config.toml
train_examples = 26041
input = "log_mel"
win_length = 400
arch = "resnet_bottleneck"
activation = "silu"
depths = [3, 6, 3]
avg_pool_shortcut = true
mixing = "mixup"
muon_scale = "original"
nesterov = true
sam_rho = 0.05
warmup_steps = 410
Rows from block 8 of a small sound classifier, named by matrix and row number. Rows with one number belong to one channel. Each number is 500 + 25 x the weight over its row's rms, rounded and kept within 0 to 999. All counts start at 0. Numbers have three digits each.
Before each channel's rows are labels from the 100 clips, of 14976, where the channel reaches its highest value: "band" is the frequency band that holds the peak. Only what is clearly more common there than usual is listed. The data: melodies that start on their tonic, played by one synthesised instrument.
# convs1: 3x3 conv (model.blocks.8.convs.1.weight, 64x64x3x3, standardized in use, each kernel summed), inputs 0-63
# convs2: expand pointwise conv (model.blocks.8.convs.2.weight, 256x64x1x1, standardized in use, transposed), outputs 0-51

band: 0 to 250 Hz
convs1.57:495511529512496495486525515467496495462489515471502514467522535492477525490465500464501456534533498541534534529471519510489525521524516498528504448474470446519486490469484553472527480503509485
convs2.57:451518545498516473549524481518488507527458523497525496544542543538515510486522495501481526496508529489506504530546489507471471510501498502478478513491514485

band: 250 to 500 Hz
convs1.40:516487522466512557511499464479511484500479466480529540474536529539512537491495499489575499506486507545508537529518495485497499510473483483493498481507467500456491475508486503539481473473469471
convs2.40:554512543505513547504488517501502493519528512504557478525514493514543505505472480484510549554557529474501521485530521525530529489531527531537495492521492484

band: 250 to 500 Hz; 500 to 1000 Hz
convs1.2:514507524517503524541480523466461475463493517503492500511476516459508462564483493503511542515514459534509520539468495515512498490480517531515497434511465481475477470521510497529522487503466514
convs2.2:520480545498534505509503530483459485473510480479497500488486507504497497482491510574516472472485477474531505480475509477547507441511509494501507543507462464

band: 1000 to 2000 Hz
convs1.11:463511509479468484476516541522552537486522531504502496535500524534522498533490519525465499521531471514485481484499482479546490472497488488474508485486479476420490467521537514493506495460489517
convs2.11:518484493489536525506469520505504515508497515474514564482499508475459520439486508500438545486507496521491441498539487471504490560534461503508492455485477470

band: 250 to 500 Hz
convs1.8:500439487507503468480493538504574532552518520473487499460508482512478489535502470510471496477488490463474513513493487460533527500493509542499500516480472547482511520488518483488532515482518481
convs2.8:499476460481519504560495532486553498484498519499527487498463532531458481530502555489578475512492468479518495488511481477512504497518489488514515460521495464

band: 0 to 250 Hz
convs1.58:519480475514513449468554476506487496503465529492524493461534508514517480515514497474440501512483486533503495517500489465498525532507558551495519524520483471492521502482485520491464494462542484
convs2.58:486472460485514498472464497490478485516468512460537476473505465482505488478499487516482546472496483517500487513477548521503491583457503501457489506497494474

band: 0 to 250 Hz
convs1.28:562474509490509507470471510497507490525458516508508521518466510461482491492501506500507509479467471528512476532522500513496484460459502442520545487556513499511502479523534471490498487534551471
convs2.28:484490478465480497523489478500497481502509541527467512491513524447516499549485508517514495487451519491484482482519515507498497440487471460476475505499481532

band: 250 to 500 Hz
convs1.42:524529525479484524534524470499510506491477446440515494509537494542528543468481513501514502485466489513473552475467489471517519513482499465483508483553534497522513496519492487499469524480470494
convs2.42:481507494514513443505513442462557493481507530502494530510530442542511489494469489522517480491477495480532501465470512531516510457516530506505487504487474483

band: 500 to 1000 Hz
convs1.34:480498513527503481513553523476468481502501450513523519504494524497490509495488520491528498495497520521525509530547544542441502516445494493523483496488442486512484474477450500522538497489474478
convs2.34:482520482476468488494517481518480479472496515522480476532540489502521474460478539517499490471520471517470465494526466523487539537492536513515501493480512503

band: 0 to 250 Hz
convs1.45:539518525519478530486472560496480531525505464503479473471514581464460488517473479468474515494503463498532482509478486510471530491511501538512481530514489508500498495501466501497524495521470523
convs2.45:491483508489482493556543526467489519501498464497487517478479537518481481508473477497492483517547523486490530508531501498491539507500475496476498463500511508

band: 500 to 1000 Hz
convs1.53:501485522453497544528522478501503513481481485464516541487487548513472505489470476573525536461511507527449481476498486506505484497505509497492504479455535492515498482527554502482512477489521482
convs2.53:467478491488558499506487518472513526483484472493511514523479495488518487503498491482489538478545512475449437485498485485482539485525506511486491505473546491

band: 1000 to 2000 Hz
convs1.37:536498510514529483503506504515468481510514472502507452475473501463461509512488491478474462518533501545585518544533533519491483505478520483504491480460476463476494506518520495496497491532491535
convs2.37:490511529521498524491474508547536536510503527499476508513482481511554500535500459476517465525448539553530526489504527523507538501478567440499505500503516499

band: 500 to 1000 Hz
convs1.1:501458468516463519535448483450505476527471512516483519509478533493510515498498499505458494480474504458458519484512486510495476521505491494499504509466529561518518498513547479545508520545523510
convs2.1:472486457485559462463488466517510462503500490501538540485483508495485528504512484517537521510477515482518508496470543526539535503490518480485519482504517492

band: 250 to 500 Hz
convs1.54:499538504517538508548476448472426459419535484485512527526523511482492509501473514479482493507484516498523504498513494471484516479495487529521491534540476518502504520519519515492495488521483497
convs2.54:516493522502497492497500448464497511508497529509551480498502457504517490478526539473493500498504495503509512479480465578522464510472512493464507540531471483

band: 0 to 250 Hz
convs1.16:536506522500548495475507543537502541546479515527496489481457477545524485545478461505467491489502443489493522527461486465504509506527504528499497468476511505484487503485468456517505478505514494
convs2.16:488505489490499513513487490506539529500534515516484530500533494493482482514497564541522514532540503496471511497478519523480460575461524502542528549501532549

band: 500 to 1000 Hz
convs1.23:516504500494501513531471524479477509519490551484486513479471502459486481519457512491508531480503482535557530520527537515498546503505563494511508478482471517491467525481481481474498454462493468
convs2.23:529493532531463493473503506499501468526505520543451462512495459525507492470479517473531482493515502511535477557500520549537511463525522561491472510539510515

band: 250 to 500 Hz
convs1.51:485502509497548549485483432477491499468503471524508520510537479495520509479483502512486487464500520521478485505529488499527521495500530521534510501460442510489515440526505506511538443508508519
convs2.51:496508497479504502524485507510521452497511487509503484527493521511479499484542516494516533490467525486521479483530498537504513482505467487507483474485482488

band: 500 to 1000 Hz
convs1.49:535496512492521543499469519513513494467538474513513533474560547492528541483529496488460531471523496511491540505518524484487502481496501470498477499453493466442486478511513513470507463491493478
convs2.49:511535474497503498494507446506483513480510474502516522515532467508490453538513495521502505486499482497494504520487470468469511491527483485472482529477506485

band: 250 to 500 Hz
convs1.39:544495517489567514509522449468504460451496461511546505508522526478500519484531514506500514498484467488494495487500463452525529514523512476525506515446487473485513471481531489498511503519532498
convs2.39:515492549546527496489542537469484506508512484506454472472497487560515516532535444536540541517553509480471503498507513533496500519499516553534536514469519490

band: 250 to 500 Hz
convs1.21:525509505495511487521500473485454506505439470543485507502499469480526521547499471468497478514497498527554548546513526498459490527497490469479498468475488506504468494471493532496482507527535535
convs2.21:498530477484517481500555512506483473514522461521502413526519488503532456513467471534442504483514504497524521499495514518478530469509471479531501494501475514

band: 250 to 500 Hz
convs1.31:483466456490494505488479482475482477510463508546440540511511489491518501471483488480517501478469515533492507522496454473530523529545496517515514495513542519529480494462548478499499530549512492
convs2.31:496551527483446479543504521493502549489523494492502490499503509513482498506467507521530490508492498505492511507509492486489489506532485513519527517494511494

band: 250 to 500 Hz
convs1.29:535512491476497508472532517480526493491549521539519540482477499479489502482462447486499489483467435483493509516528460507505478515498514495467497474561489519505510497504500483531478542551506507
convs2.29:507495486478491529480466502493493529475480471485494584492493518474499463559507512476466509526482489514476493509510502494489502500488517501507489482497454557

band: 250 to 500 Hz
convs1.27:571517514511508477476496474477505514502452524502500514530513510499533514505481498500465484516475472518495533529559506511513478464445462483466507536501498484453506490513493482518484513554478510
convs2.27:500504504493500500532476492522532468484507547517473510539493491503533549490522507525499475530465508502529510509507553457516444512517491490531514513536485478

band: 0 to 250 Hz
convs1.32:478463483511544502489494537489507516528517547512512512484524498502503523496491536494438495504487544498515544535501499483490510507471488524502470490470470486432454501518538543493495482468510469
convs2.32:490506506510500509520512511506502476488484519492529495519503511523473486486510458497503484496459497501495440521496515490515463441522500475520469552506448474

band: 250 to 500 Hz; 500 to 1000 Hz
convs1.12:493525527494507477502450538519504495526518492484500458484520500509534511507471513487494520538519487492530503518481504472538548507502521549490489486469479526486472448480441512454537468491533503
convs2.12:503496478524480504480527501511530529498514471493466517476495488509483506525488485504456496506498524533482515491491488492462504502479460490504515505506455502

band: 0 to 250 Hz
convs1.17:461462492509511488487486490460448514519483510480508502535506543529516522505539476515525484487482496534510466506492515492506535507497537491503498489469442495573513512468503477501529478467543480
convs2.17:533516514550487476476458491511491525467516479510509509517467503481502533483482489515476513514493531494498465509504489555490471509494538519495482507535472535

band: 250 to 500 Hz
convs1.55:469500524502570492498473507540523480528479510470464454500508478517460489533475535511468531489487504469495532524510506458494510503500448498493467523517532517505499530539475475527502483479488525
convs2.55:503474494487552504445499440503487530494486490490493575505486480485526525527556488481517500547514508475517487536458504466490541506481484509502504535498502495

band: 250 to 500 Hz
convs1.5:513506529489490501473520491473505491497524508497502473467534482495485515503529475514467469473461512534528546523535529527515490511499497474472501485458480451485498483451498503525577536499487534
convs2.5:492500500490525481516574533510513494506534471533507522501478497499485430501472507510480486475452502430511509475494501484508534494493524484477535481496497531

band: 250 to 500 Hz
convs1.47:528498514542502515491480494515487476475490465499474464517511440543544501517468486499498549512474478462501496493513504454521504481503483504518478531491549552530542513504497503468498522474460496
convs2.47:493465470485483468504519486476473498512492514480508486450507494518458472526488500489483500478465487515474504469492493472483493508451509528505488479466479562

band: 250 to 500 Hz
convs1.26:531502510500518493480465504463487496509518487519525542479502502489482522527455512501547509497534484538489467536463463485464522455472519488516488435528523502518502498512494529506498455540527485
convs2.26:516475481432527525503508489477440500503484467477497537498492508491519501452503493549524502494488479566503492481488536466479495501492532492486527471487545503

band: 0 to 250 Hz
convs1.44:452469492506499453482448443487514475486493514499540475471514485464470502533505515488526510499518530526510507519513511475535535479480551527503486487503505458486532511476523508536505505484544523
convs2.44:525479548509488483450488464479508525510508547491496491483504472431471505507489463507476463490477496543527514503498473543517518567499498489472474497520512508

band: 250 to 500 Hz
convs1.30:520450493421515490469489536515508477489518529537494531501491543515511488494512471498525548482513491497493491519519490515514528477502515496528556478459445488464508470491492487499489487535522492
convs2.30:518513475477523528473509488474500527512508449483483520487509528469539516459501455476486492556512530498528512483472517547510486489504511505544538480541505505

band: 0 to 250 Hz
convs1.19:508502461500520504485481516481477470529504489506495501454530485532528510509513494495505500472513456495551528540490495471490529504544558555537507462490484499502461499485466467494515512461526467
convs2.19:487497469539470507485486475531506495480481479504453475488491491502492496465489527493482467478490511487499458498483495492511481470491499466553485520513531513